A small CTC audio transcriber, trained from scratch.
Model: log mel input, arch transformer, norm layernorm, activation silu, layers 12.
Data: trained on single English nouns, adjectives and verbs, spoken by a formant synthesiser in many voices, 17.0 epochs.
Rows from block 5, named by matrix and row number. Rows with one number belong to one attention dimension. Each number is 128 + 32 x the weight over its row's rms, rounded and kept within 0 to 255. All counts start at 0. Numbers have three digits each. After the name is the row's rms in percent of the matrix's.
# q: attention query, key and value (stacked) (model.blocks.5.attn.qkv.weight, 768x256, the q third), inputs 0-51
# k: attention query, key and value (stacked) (model.blocks.5.attn.qkv.weight, 768x256, the k third), inputs 0-51
q.107 140:118128128184128128194128128189128156128146148184128114067088050118128128148128094128164192128144128120071176080138097197128128128128109171081072128128128128
k.107 136:150128128198128088153193119128187120116101128061128196161128128128050128128128180114128128130134067088158168116128128128193052102154158113204128128033128128
q.108 098:128088182165094083141128128128162142072128162135128207128045114078063128128095154149128164165136056171128128128128087153128101128149128128157123128101128173
k.108 083:128128128153182080128172128126130128104128128128128189128128128162128128128128126052174104128128128128162128128164128128128128083128128128128101128093075160
q.109 074:128128128164128103148202131128182115128128163128140128128128128128050128141128128128183143153142128176090128128128092128128128116111128128128114128128105188
k.109 075:128128137140128093128195128123128094112128128071128128128162128128128138128124223128140145128151128073128161128128128069128143081093128128128128128128099128
q.110 097:128128118058128190093108108128087111128140128128128128128153176128148099102128128128089128100091128140182128162104169086128148128114126121140128128173128128
k.110 091:110128128128128163128061128162102143131076129211128128145080092128128091128099049167136119128142128181056128128153128128080128197128128128067128137167128110
q.111 094:088128075132071086180128128128088128128128179128128128128176128138128128128149085138128128128128128128052128101128128128081212148107104128030051202128128128
k.111 098:128128128128128128128145152128206128128150128048128153167128066088050128128194163128128128128128128128184128128084128128216036091128149128212128092128128126
q.112 085:128128128071187186128094085128128100128135128128128128128128183128138097128104159128117077128128161152206117177104162128107120128128136106128178128161128105
k.112 083:123169128084128154128089128154128138128128128231156128128080141128128099128081073158128099128128128168063107128148128128030128161128128128062128128212128128
q.113 085:128128128086159128128070104148128128154128092128128128128158155128173128128128140128082077128077128128209128160089164079092148105115128128128174128170128128
k.113 081:119128128089128187139059128163128128128128128224128128128086111128128094140106128172118128136128155128068128128153128128069128190150128128091128128171128101
q.114 109:128128124083128182076128052128128076128128128128128204128128128096128128128128164128128054144128102128206076128153128128154058128128128128223206128128128116
k.114 101:128142106128128160128090128128043128128164174204128077076128179153205112128128118128106128145128221163098128162128128128025220128128094136030128128239128128
q.115 141:099112128167057128196128184186128154128128128179128112070128035122128122130128095150128180128140085128074128089128104193128128128121100170080073194120128141
k.115 137:151128128202128086159190128128128128120103122056115192156128128128043132128128171128168141121127067093169128118128128128197062102128162117196125113033128128
q.116 095:128082128128128128173128128136128128094068144131128194128030121128056128128096128128166128128147040128096125128167128143182099128126128128128128128076128128
k.116 077:126128139146128112154177128128128128107128128097128179128128205146128128134128128056166128128128128128177128128154128128128128128128128128128128138112090187
q.117 111:088115128172067094200111128188128128128157151179128102077128048113128128128121085128128168128136095151080128092128105196128128175128103168073085128128093128
k.117 118:162127139128128086157170128143128128119089121058128128176128128128042130128128170128128128135136128128163181124128120128199052106128173106207128128012128127
q.118 094:128128128179102058157177148128128152101128141128128128128101082128128128180128102128128180128128128128069128090162086128128128128128123128128086128094128128
k.118 083:166128128152128099135171128097161128138128128027095128128128154122097181128128194094128128128128128076128145128109128106186084041128151128214128128070128128
q.119 153:153128128128176163064128128059128128128128085128128128202128194128071168108128150106128070124078119128193128128128131128128072090128128128214200128128168112
k.119 122:103128128058128156120088128128056128121158150191135080077128128128202123128128104128128128140130212159128128146146141128041219149128099138051128128231128128
q.120 089:128128128089159176107128091136092093149131079128114128164128180128128100085128128128090069128066128153208128167106152069090128128128137128179196128168128128
k.120 085:108128128082128154128086143164128145128128128203128082128085128119128094128128128128128103128149128181054128195151128176040172170128128128086075134198128111
q.121 063:169128128128128072128128128144128128128128173128128041073201128181224128128165087128104189128128128077128194128006128179083188128098154151052128128184128128
k.121 064:128128107128128128128128160128194128128101079128128128165128128090051128128128128128128128128128128128128128128128128128200035148128128128196128112128128088
q.122 073:128094128128128128128195128128163128128128128128159164164058117128128128117128109128185128128146128128085128128115128128128088128128128128159114128051128232
k.122 080:117128128128165128156190128131128128128128128109174128128178228128135135128128209058118102128128128128128128128163128128128170083128128128144115131175128128
q.123 145:098128146159077088197126128190128128111128157128145128068128054128154128147126092128151195128128122103068175096128107210128128128128112128061066204128128128
k.123 124:161108128211140102141175128125195125129111119051128194164128128128052142128128165108128128128128128086128128128102128128197030092128156128201128128032128128
q.124 141:128128128182063095188116169179128128128128146187128099074128054128128101141129097128128177128128128128090128090141103188128128178128105168128090128128128128
k.124 127:158128128200128089128175128128184128118091128060124179174128128128050128128128175128128128128138059088168176124103128128197044105145154105197128128023128128
q.125 085:128176128128138128128175166128170128053128186128139146128061128128118128128073149128127155194183090128128128106184120128128126128128156136086081150105128128
k.125 073:128128128193128098087128116128128128166128071128128098128128128169128128128128128069172118128128128128128128128128107128197055112140128128161128128080124128
q.126 126:128128128076177180049128128103094099115108143098111128165180207128128108105132172128128083098128128072173088171128154068128128080132150095128173084149128125
k.126 129:095128124068110172105069152140085129137128136209128065128138126128202128128128082141103114111112177180085128130128128128128190149128128149056128128226128128
q.127 068:128128128085128128085080081128128128128128128128110128128128128128164128128128128128087066128073188128199128128076128128061128128128128135128146128177128081
k.127 067:149128128128128162128102128151095128128075128180128128128058128128128128115128024158128093128128128128047128128153128128053128186128128128121128136117128128
q.128 124:124128128147128128111089178198132143128151128190119064066131059158188052115128083178128128109172128128070128097128128148128156207128119176081128173165128128
k.128 132:128155081057128128118106128128069145116119147165128094128128122128164142128128128128128128117167201140087148156142128128063197152128142128041128153224128095
q.129 057:128153158128128062128128128138128096128128128128128128128255128128128128081224128128090153128105128129128163110028128128128128128128177128111128158107128106
k.129 065:080128157128128082128128128128028128128128128128128033128128144128128106128128128106006164189128205128128168128128128128128241128128128128128128204173128171
q.130 138:128184139141128128128094177198125137128147128195128052071129062128187051122178083166128128117192128105128178096128128149128144211128128157072148171166127128
k.130 126:128153101061164128120111160128056128128128159155128102128144128120163138138128128128067132128164128127085140128128128128050207139128128128020128160230128096
q.131 123:121206136128128128091081128128137128139166128209128056058128128128205128128172071182109128145185107124128181078128128128128151217128115179088128170144128088
k.131 111:128167107067172128105116128099128150128128128160128118127167128128166142128128130128076128128166201128055130128128136128042216155128128128018128128215120105
q.132 073:128128128128128178200145128128175077128100162057128171167099200045067175128128167128128128128128128128188128157128173147128097026128162108143128128128128128
k.132 090:128102162189128133128127128164128128146128128092128165128128144128069120128128124128179145128102128128201128085128141128204047108128121128222128107051128164
q.133 100:149228147128128128128091205172115166128164128201128056051181128172213128128202069128097181120162105128128179077095128148128144216128128169098128162140128128
k.133 111:112151128128128141095122128085066128128128144157128093122169128128195127128128128155072114128147196128078141140128128128051201160128128128026128128218128093
q.134 124:117196128128079128128098192203140128128169128220128075059134057159183128114128088128128128128177112128128128128111128141121153210128119182091127171128128128
k.134 123:128161099065128128128124128097065128098128157155133104128128128128173128128096128154128104128165128130080146156132132128054211152128128128027128156213128090
q.135 100:128065128128175119128174072128147128128108128073128222182128196083065188128128176110177128128128128128188055128128128128137117033106128097166128083128128128
k.135 117:128107159198128128139128128128128128146128128095128147128128132128083126128128128100187128128090064128174116092128128128201053108145128128238128128032136169
q.136 066:194120128128079128128128128128128094128194142128128128121223128128173128110128128102128210128091128128128182128012128128180128098128128128128128102138139128
k.136 055:128128128074128128161128128128084082128173069156128006128128090128128117128184128128128128208128128167128128128128128128083128218128128117128128185158128128
q.137 069:128128196136128128128105128128128128193093143189128083128128058128128053143128092187099128128141128128051128128128069107128128238128117150128171128128128095
k.137 082:128167128064128128128137128128128128080096168166128141177114116120128155159089128128092130128182161128052155172128128170092128118128128089046128128206099128
q.138 060:128096183095128128128128094128136094128079157128128059128128128128115128128073128201128079142087062132128160128238128150128128128128128128128131128128128119
k.138 059:128178101113128128128128128128148175128128174128117188185078102146157076106128216128128128058128138128043128128090174128148128128128128128128128095128128128
q.139 107:136197128128070128128110179213109135128144122204107049074138053162182128103128087168128172108128135128128128105089128147128128212128114167095140180128122128
k.139 127:111166099069128127128126128128061128128128151162128128128128119128169126128128128128071118122167201128083128168126134128046208156128128128023128161215120093
q.140 118:128220128128128128128091128128147128128174128194128066045128054173203128094203080128104128128182110128128178069128128146138140208128128178097128160140128128
k.140 127:128159107077128128098118162100128139128128128152128091122174128126185140128128121128076128110145199128059128138128122101048208152128128128024143128206128105
q.141 068:128128128128128128072128128128128128203161076184128128100128128128177109128128120187128128128128108128019128128123051128128184223128112128128128128128128128
k.141 069:128182084128128073128129128128128168091128126156128076128128123139211174128106128128068128128142128146023121128128128113082128122128128128022128149186115074
q.142 052:111116157128128128128128082119128128128128101158060128158051128128128128128128128214128128163044106128128149166153128096128128128128107128183161128140135138
k.142 050:115128128156045156128128128128248087143127128142108180128089128128128097128128128128216105128128039128089128108165168157235128107128128128217128128128128201
q.143 090:149246170128128128059087128128122128128166128174128072045128036128219128084128070175102128128128119113128223128128128128109128225128129162115167175128128128
k.143 088:128164089074128105128136128097128168128128128168128128128157128128176155128093133120078128128157200135043128128130134128063191157128128128029128128202128093
q.144 138:121183139128072128128105181201118128146149123203128062076128065155183128128173086170104169128128117128060128093114128128121128211128115160089128128145128128
k.144 144:114165128064128128113116128128059128111128150164128128128143114128165125128102128128077128128163206128087128172131128128050206146128128128020128160218122090
q.145 053:118076159128156128166040101106128128128128128139058128128128128165081201128042128185128128128071072158162105128187106066128128152128132128202128128128128072
k.145 046:156128128128063128128128177128255128128128128133078128128081107128128178073128186132255128089128128128085123128128128128226062128139128113128128128128128187
q.146 058:076138128135151128176052128128128168128128128128109129128128128128128199127029128128153128128163136121128128128221072128128213128128107181156128128128128128
k.146 042:128128128128128128128128128128128128128081128113128128128153156128128128128128128156255058128128176128128156128038164097128128080128128128158128128128128128
q.147 068:128128035128153128128145128089128128085194128102170188128128128128142205128128160060185140128128177128128128128112128157128128128148157128128128078098118203
k.147 081:144088128169128199074128128108175128167128109128128128091152150128128143083128080128181128128128128119183084086128080091128128120128128171194190077050150155
q.148 056:077000128128128128128174128128181102128128128112128128200128220028037189128128128081128128128091128128128029128128128128151115128128136128128128128128128128
k.148 063:128078128128073128128120128128128128157128128099132128128073105141077071128128128128172128128097128099247128100105131128180056128128128128223128128043128196
q.149 098:128128121128128128105096128188187128128128166174165088128175128128128128137172075164096229093128128095128175128109128165128128189128163128128134128158128132
k.149 096:128128106128128072128128123128128128078145170128128128128143129128128128161128181128049166128128201093101128128128172128048206100128128128128128128200128128
q.150 121:127053119122190128162145063128128128128128134048128198186128189093074128128080176093160128145091128128128104164152128128128128045079140087162114128128128128
k.150 124:142090150196104124155131128140203128128128114091128128128128134128083128128128122128189128128088060128181128081128122128206048108140128128249128099032145159
q.151 144:137077116105161128128168128057128107128128128057107190186128197096081128128109165092128104143066128128198128150128128128128128046128128106185128128128128128
k.151 139:137104158200105123128137128128128128128145089098128157128128136128089117108158128128186124128081056128165107085128128128197062115145128170230128096029142169
q.152 069:128128070106128128128192154128128128075128128093128183128202180128090198162128128076128180128128178128128128128089155128139097016128155107128098128103128176
k.152 065:128128128131128216128128128104121128204148092087128117128164154128128115128185032182135128150128099128236128094128128104128085144128128166128128128047128128
q.153 091:137128062128128128128128082128109128128173128128128189128128197110128215128117164062165128128128158128184128128108128128128092042128110128128068083085128197
k.153 090:128128158182128128084128128128203128181128105128128149128128135128128128128128075128192128128128128128197095072128063092128128116128128128226128078017128128
q.154 128:134057128128186132128150128052145128118097128042128193194128197099058191139068167128155076128128120128199095167150128102144106051128145089165128128128128128
k.154 129:128088128184128114148138128128188128128128103090128141128128137136084121128128128128128128128083055116177123094120120128209048095137128128244128128052128156
q.155 086:145199128128128128128111128128128128128158128187128043064160047187205128128128095193128128128141125144128128082128128128128146222142111167101128144128128043
k.155 105:128128093063128128113110128128076144128115128165128104128155124128173146128128128128063124128152128150078128128128136128051211144128128128019128150227128092
q.156 139:107128128128086128136093177128128128128128128197135063081128066128128067124128082173128128118165128112050151093128087128133128128166109168088129180148127088
k.156 139:114153096060128144116128128128128128096121156155128108128128120128168128152107128128128128116175198136092128178128128130054208139128128102041128128215128090
q.157 098:128207128128128128128104128128134159165151128200128058057128045196179128128150066158128128128128128128071128089128128142128139234147110168096128165151128128
k.157 099:128128128058128118128126158128128155106128155160117115128128127128172152128128142136068128128161128140060128175128128128071217128128128128023128128216128082
q.158 129:116051102128174128128185063128126128128088138044131187200128201093063128128084181128151128126098128128128128175128128093130116051128147088166117089128140128
k.158 134:132090150194128115153135128154128128128128101090128159128096127128083143128128128128187141128106058134180109104128124128200054089128128115227128128041128160
q.159 163:151082122128170128128156128061125138103100128054128189187128184128077198123096170083154092124078135128204128171120128128129107058078137092169140128128145128
k.159 133:142087128190128128136128128128205128156128111101128128128108136128101128128128128128181138140085128128171106078121128128218058112147095128236146092048128160
q.160 096:128215166154128128128095128173129175128161128184156128075128040194199128128128057188113177101149128128128191067128070148137128221128128169128175151128128090
k.160 116:128155110128128128091113128087128128128128143170128083123175123137203127117128117128065128128128200133059150128128115128057202165128135153040144128223128128
q.161 057:181152128128128084074199128128128128139128133105162128128234128149165082128243128128078198128095151128207187128018171128153128128128128128094128128128128128
k.161 042:075128128074128120129000096128128128185158128170128128000147116128128128128128128128128128128128156128128128128128128128090128128128128128128128128128128101
q.162 052:082125144128128128128128128097128156132128080175085128128128128128128207109050128183177128128123081128104128128188128094128128211128059150185156128128111085
k.162 049:128128128128128207128128176095128161128111128154128151240149128080151128093069128128128049128128128128128103128128128128128128039185128128128128128128128128
q.163 137:128048118128178128128159128128132128128087128042128181203128197091064128144128177128147073128085133128188085164149128108135128036128133087174128079128146128
k.163 124:136090128200128123144128128151193128128128107093128135128128132128087119128161128128179142128099061126190128090128117128216043101144128128239128098054134161
q.164 109:128208130128084128128094193200107128136157128197128066060128058166183067128181092151088191128165132128128191102099128142105128223128130153098144179128128128
k.164 114:120158128067150127122128128128061141128128157168128128128128119128174139128128128156128128119167197128068128163130135128044197141128128128014128167209128092
q.165 104:118128121128108128128128184181122117128128128128128089092133065128128053164128083168091187128190128128016161128144082128128175180128128128098128128146139050
k.165 099:118167128128128066128128128128128128071128152160128128150128113128153128161128128128060128128191201128073128200132128128037128148117128076000071128193128128
q.166 132:136083128128193128128156072128134105128110128059128201185125204128071195139128175128128128128128128128128128165128128096117110040082146084163128128128128157
k.166 126:128128128197128123128128086132190128153128105092124164128128139128128130128155128103193128128087054124167094096131117128192062103128114128219128128030128168
q.167 054:128090069128128198128128128128128104083156171097128128128166128075087128219128142052128128128128128128128128128124128180128088000128184114073128128128095201
k.167 053:128128128170128128128141065128128070171136128114128128128128127128128128128128128128128128128058066102249128128128128105128094128065128221210128128057155184
q.168 131:104189138149128128128081205128132119128175147210138037055128128128195054118169080128104172114128114128128181128122128151135145128128115174090128128156113102
k.168 123:128164128056128139128128128128054128128128162155128120128151128128162141128091128128128128136177202128069128128128128128033208151128128128018103128212111080
q.169 078:128194133128128084078182191128176128153128113160128128128204128128160128128211102128111243128166104128090170128063109128183128128128132128075128128135143128
k.169 072:128128129081128128119128119128022128128149128139128081071166144128128128128138128128016185128128184128128128142128128128128184128114128128022128128214128128
q.170 092:091059128128128128128182128128141128128095175072128197194128219048054128128038199080128058128128128128128128179128186119121129031128183085114081128128128128
k.170 092:128105128176128119157128128175128128128128128086128186132077130128056123149128128128128150128128128128216128128128128128188062099128128128214104128055128128
q.171 072:128124113164128128073128187155147128128165128128128097108226128128128106107229104128085254066132123132089128087066128128147128128128128128128128128144157128
k.171 063:128128128052153128128128128128128097105181128128128128102128128128128116151128128128002169156157183128128176128128094103025184128128162121128128128210128128
q.172 106:128220128128128128128075128175125159128171118187156050054128040183194076128212078196102188116166117122128182061128128145135128223128128171091160157128128128
k.172 126:128163110080128134094102158094128139128128128171128084112175128142195126128128120128071128128128193128075140128128128100059200171128128128025145128207128128
q.173 107:135203136128088128128089128128107128128162128209128064065128046169185063121174087128090182128128128133128187085096128128102152217128128153084128184128128128
k.173 107:109161128059169119118128128128057152109128148152128120131156130128174156128128129128128128121162191134067133163129128128039200142128128128000110168211128087
q.174 054:115128128130128111127045181128128151138037176180128048161060036128128128128120098171128136089128128128128200128172128128128128128081097128143128128128128128
k.174 052:128194128128109128128128128128128128128128157145128128128128093128128128128128128128128144128187143112128151200128128154128128095128128069063128128183128040
q.175 056:174123153101140128128205128128138128125173177128162139128199128128128078128183200061128140128093128128128164140128128128142128128128165121128128128153128177
k.175 039:050079128202128075128128103188128146128128128162128128128128128128128086126128015128128170128128128128128109012127128145128128220162128212128073199128128174
q.176 078:173197128167128128128128128148128128193153058151128128081128059236192128128128128181128128128083128144128128095128078105157127217128058167140128128128128128
k.176 083:153163126128128128128114128091128140128128128190128064133128119140230128128128102128067128054132128128065128128128111128107178161128128128073163128191128100
q.177 069:059047128128172128128117055115194047128128173115128152153128201024105128128128154128109128128128102128138128139128128154141142043139169112086128128217128128
k.177 065:128106156128128128128127128187128105104163128102128128109128110154064078128127161128128128141129128097194159121123135128157080111128128128190128128050128194
q.178 066:128107128128161128128128128096128148128128149128128128167128128112096195220022128152128053197157128128128105128128151128128128128128119128157128128128084128
k.178 068:134128128128128128113128109108226128128112128128128128183128128137128103128128106128246114128128066128128128115128128128202055128180128128128128128064128128
q.179 063:128164062128094128128228128118128084109128097128128184128128128128128128128128128128128128128144202077158128128113128164128128128128128128078110128098128128
k.179 055:128128128133128128128128128074128128190166128096128128087180171153128128128184128128128128128128136128201128128128058085087128128128128176128128099128128128
q.180 075:128128193128128128079105128128128190179128090184128081093128044185184073128128089191128128122128128128128128115116081128128167244128102167121128128113150128
k.180 086:122159128074149128128117171128128128128128153172128105128128112128128128128128128128074128128161128154066128167134133132083205140128128106038128143209128098
q.181 061:128128106128170128128156128128128076128128183128128128128128194034095128197111122060128128128152145128128128128128184173128062128188174128079054128128080204
k.181 050:128084128206133108128128072128097098167107128068147128128128131128128128114142121128131128128128128128184128128128128128128128159128128128150059128128147148
q.182 068:113071091128187139128185128128176071128111128043183173163128128128101128128128160128128128128094128111171128128128174128157122024128159096128108102128190128
k.182 075:128077128193128128128101128128128128129151093087128128128128128171128132128128130115128128128089071128212128107130122133177078104128128128203128102085140173
q.183 072:082070144128149128128062055089128128128128128128128105128128128128099176128042128128146052128055128128171128128128116128128128128065099128183143128128128129
k.183 065:128135128182128161128128128128249128128101111162128128168080093128080121088128128119242092128128051128128128128136128128208095093128128153128128128128088128
q.184 109:117173089128130128096128128128128128128154139190128071128151128128162128144197081184097204132224118128043175128139128176133139209128128128078103128164128128
k.184 115:128128112073174082131127128120046128086128157128128109128149139128158163156128128128066161128173199128109149170109128115055196107128169092030112128192128128
q.185 082:088128128081162169128128128128128088088105148090153171182117202128065153128128187128128128128101128128207128168128128128139101027128176083128073106128128128
k.185 080:128081128128130146128119083184192128149128128128128172128128128128048091128128112128128145128101128124215128128128134128211128122128128128213128098056128184
q.186 090:139181086128095128094114128166202062157128128152167128128168128128128070128208128128092128128226110128128139128128128128128128128128156132085128128128128128
k.186 096:128128074128188085128128112110005128128128128107128128128159128140128176128128128130043169128128128128128128128094128115019128128128128093128064141128129128
q.187 118:143128090128160146128128128128128123128128128067112128146128197128128207116128164085128115128089128144222128128101162103128128056128128119128128128103141172
k.187 115:145088179128128128128148128126218128170128099128135161128128132128088128128128128128188128128128128111193088073130077128217128119128128178245128096035128128
q.188 078:128231192181128099038128128128113128183170128163128128071128063213180108036128128128128128096128113161128186084128049128142118217128083171142217142128128128
k.188 092:128128128073128142101111128069128138128128128169128092128188128128211156128128095128077128128128128135052128128128121128072197155128128128038144128205128097
q.189 099:128122128128128128128179070053129128082128112057113216161128209128128128128128128071128128159128128128128078146110128128128107037128137128128089077128128128
k.189 106:128092168189128128132128128128128128158128097087138128105128153137128128128158128105183128170080128128128088088128128128202060115147128128128128128023139164
q.190 095:084031128128128141128146128128144128128084128060128177193128212060054128175064169090148128128114128114170077178161128126148112037128153128136083091129128128
k.190 101:128082128180128128161141128161164101142128128082128147125081132133070105128128132128128128128100065115215128128128120128197063095128128128223113102049128128
q.191 074:141222128128103128128128201144120128128129128195133128076128053204128128128128060199120128128171121128024128070128128128115156211188097128103128170128128128
k.191 074:132171128128128128096140143128128128104117153117128101143187128117193188128128128128075111128128128128038114128128128107076203129128128128035128165206128064
q.192 090:231128128128128114128147128128128163128091128128070154128147183157055128087128128075135128134128128128180154128043128128128128128128128128128188128071128128
k.192 087:128128139195164128128235128128128128128128128128128194106215158128128128128128184128128128128124128128128101128079128128128110128157128128160153108128100181
q.193 079:165128128093128118128128128128128128181114180128112128129128112089138048122128128168071153138128152152167115116128169128128133142164089133099106134168128128
k.193 105:104128193112128128183128197175078183128162128203128128053128103113177128128112128128134073128128128143094128099139109128072150179159128185135128112144128128
q.194 121:128128128128128152163128128128128062189168159128128128105082094103128128125128128173088191102128128128128121115128131160148128128128092128128128187217164128
k.194 141:071128139084098128128128128128084128128128128220128128086059128104157128128128128128128128128128155128094155128164128128086141158106109128107103152168128151
q.195 110:124112128109084122128128128127128128183125159158128128146037106087128072088128100128128160093128128128123109131125164102152128126128128128083128128128128128
k.195 111:116118128113128128197123128128078128141156076202158128052135128128192067128128128128128106111128138151128128128143128128060137178121128167128117128136128169
q.196 122:091064163128128161128128134128185081202165128128174128118128103103133061128146078166128128128174075128095118102190128128166125128128137171128085128128163128
k.196 131:081128123085109128128065128128090128183128091128128085133093128099155128128156083128093128128107162180128142146181128128098128160128128128104128128171160128
q.197 133:128128128128077177174087128128184095197144147128172106128092083128138078085120128164128125111162072128114128128128128143128128128137128128128128128128128150
k.197 129:096086128068107128128068128175128128184128080128128088154128124078140128128150084148128128128103153192147128133176128128104128145128128128117128128178163118
q.198 094:128185136128152123128153128128128203070128128128088128107128150205128128094128128128128128190128128128172133117093111113128128128128128124166128128128057128
k.198 100:128128068137128128128166128128141128093128128047092128227128128128061209128128207128128128137128118128128089128128128128158120085142138107146141103124159097
q.199 112:128073128148110178156128141128183128128162128184128128128128128128128073128113079128155128128128128128128128082225128128166128128128128128095085128128119128
k.199 098:128128094128128128171074128186128128128128090128128089194128128128128128128143079169074137128128148184128128169128128128123128138118128049095128128128202128
q.200 096:128097128128044114142128150128134128180128128128128128126029128128113128121128128209102180148213128128128128135128180128118128128173128128075092143167199128
k.200 104:110095128128128128212128128221112149165128090128167128086114129140128128136128128128150091099115128153087128128128128128097115128114128128138090108143128199
q.201 095:095089128128128127164158122148182050180125128158148135143128128128128128128128128128070128079173128128128128146114143128128128128128128122107104128128223128
k.201 107:104128128110128128200115163191090128128128077202171111055124128128180128128128066128128090128128149128128128128128128128079129128112128168128106108136094171
q.202 112:139128128137128128088128128086094185069121085088128123120199157158131185148128128128180071152128128128128135128128102134128128128128140128173144105046065143
k.202 122:154147091152128128064137128128170128128104128038128128202144128130085190124128188125131128153128100098162128128128134128178113082128128128134160127109128080
q.203 109:089198128139128119128102139126082180050161118140161111071194116180162128185128128128156128165128148128123151113128113138077161143095128140103095138128039138
k.203 089:145128100139128128094128128128172098128128159098128128248128128112049128143128128128102161134160108128128103128128187128179094080128128128133142109138128084
q.204 122:108070128128128138149128118128128107191109128179128125140042106128109070128128071128104134110201099128128128113128128143128120128125128134088128128174128132
k.204 126:074128148116128175128128128128083128157128093200160091094128128128164066143149128128128128115101132172090128128128120148128144158108128128133106114155128128
q.205 126:129155110140168123088152139128128169070154083094128128113128155179146193144115128128128116170128165128128128135124115126105128123128128133128132128064090128
k.205 121:161128128162175128128128128128170128128128128050128128196128143120071128128128185117128128148128096092128128128128128128179115085137128128130127128111128093
q.206 070:128128199160128161128128128128128128116163128152128128087128128105104128128128128070128128128103083128095125128216096128128149150089128180128101128128039189
k.206 090:118128085113128120128121128128135103173085128128110128240104128079043175157141128128128198120128135200182122128117128128156128128128117037128134100128213128
q.207 079:128076128186111128128128154128128172160182047144128128100128103128128128128128128110181128128069128128125128058128052125128156128128128190128128128119128128
k.207 089:103128128118128107183128128128107128128074131144128128244089116097061128200105128113128149128128139155148103208128128128128100128128128009128128128128197128
q.208 085:128128128128144128128128128128128221050128094128095098128206128217093128128127128048128128145128128195128171138128089129128128119128128115128128128102054128
k.208 088:184128128150128128128166128128128128089128128128128128172128128128081194128128185115128144118099107116128093128062119050156094128128128108138186071128128124
q.209 124:113098152143128139157129129166181089181139155128128128129054128094128068103128128128128158096128097128128128111132128140155128145128116154085109128128128128
k.209 141:078128128084128128128084128183073128164128128211128080107128128099159128128128082128098128104128157128111128128155128128086150151102128121108095144173128146
q.210 087:147092128128128128107128196128128126128247088128128087128183116189128128074186101128128169128103104128128128128128046162128128210192128128128105128128128128
k.210 078:128128095101128128128124128169128128128128128128128128214128128128036151128128191128128098100074128128128128173110195128128080128128128128128128128215158182
q.211 129:098128128128071162128128128128171116190128170128174095121128128060128060128113078177128130128194081128104147128128128128153128128122128128128101128128128137
k.211 127:077128128078128164128128128128128101174128087128160080123103151128176096128146067144128073128114158128128155128128168128080128128088128119112128128162146128
q.212 119:143173128128128116128128117128063128069125128128098123118208128128155176148128165075139112179074168128151128130128128121091132128128128119165128128079128128
k.212 137:186128128171128128069168123073191121100128128070128169146128128147097128128128128128159128128147092128145128128128128128174112128164128128140152128082128128
q.213 102:098094128124128130162143114138168045185113189128128157165059128084113128128128128128128128076128097128128128151128156128146128111128128118109128153128197113
k.213 102:122128174113128138171129153128092142128144128193158128029128128128199046128128128134128128128112149128128185117128080128078139171128128128128123144127097174
q.214 105:117189120128128108117109128123084182050128128095128115096128147128148128163062128090128128169099128118128142135128119139078134136128128135134126131083040146
k.214 113:142121128149128128128128128128171128117128152075128137211119128118070128128128128128128128157128102128158082128128128128182114100131131128129151121097128128
q.215 114:114138160180128131128128128108128174078156063122164128099128109177128180149128128098128100133085111128100132097128057151112128148128128156143097140128128128
k.215 093:139128128117128128103128089128154128128072128064128139233117128114128188128128141128128128142128142125127128190128187128150105062128148031128128124141128128
q.216 131:162174128121128111086139128091083161084128098084096128128200128167126186134128179081129105128072166128128112128128128128106131128128117107128128128077096120
k.216 149:168128128166128128128173128083181128083117159058128128153128128150086171128108183128162168142142098098128120112128128128181105114156128128145153124076128128
q.217 094:128065128128128138120128107140127100206128128128128128159030113128096128128172082196095128128208128134128128152128164128097123128128128117106128166157185089
k.217 092:110098128142107147175128128207128128177142075190156106074111128128156128128128128128122128111097128128083128128164064128114128128121128128128124138134128181
q.218 083:128128128147050128128103182216188128128179128174128128071113128128203037128128046176128128128154128128128135046128128203173128170128078128128128172159145120
k.218 102:071092128128131128128078132128079115163138128208128128100058085063128128128128128128128061128128154176119156124186128128076156163140128124128128128128128108
q.219 094:117059128132128141128139140123128065210128142128128135176063132128109128092128128128128195069152119135133102132128146126171109112164128130133133117166243123
k.219 099:129157128102128128186128128128095128132128107181128128043128128156187072128128128128128128110105139128083128128128128128073165165120128195119106138145072128
q.220 128:077178128166128109142111168147128176128160128158128113042155079174147128160128128128128135128102102128096163086179097136105145175128128184089128159128049136
k.220 093:122128128107128128135137128128141124128082128107128128244103128111054153128128128128128128131151105128128100128128193128172087073128128025124139105139128093
q.221 075:128128104128128128128128128128128079180128121191165059128128128033128128178107128173128128109182128128139128128128128128128128139128128128128078178128128128
k.221 082:076128128128087144130060128128128128128128128128128128128068103087128128128149042128093055128128128128080128128205128121128162128096128128128128128139128128
q.222 111:109065173168061162144128168128203128194128163128162128109072086128128064095156128128141133088128046128128128128128128147192101128128113164099128146166128128
k.222 135:076128128074128128128079128128067128161151098183154092135128128128158128171125090128082128128128177176128128128128128128065146136128128128095099111183155150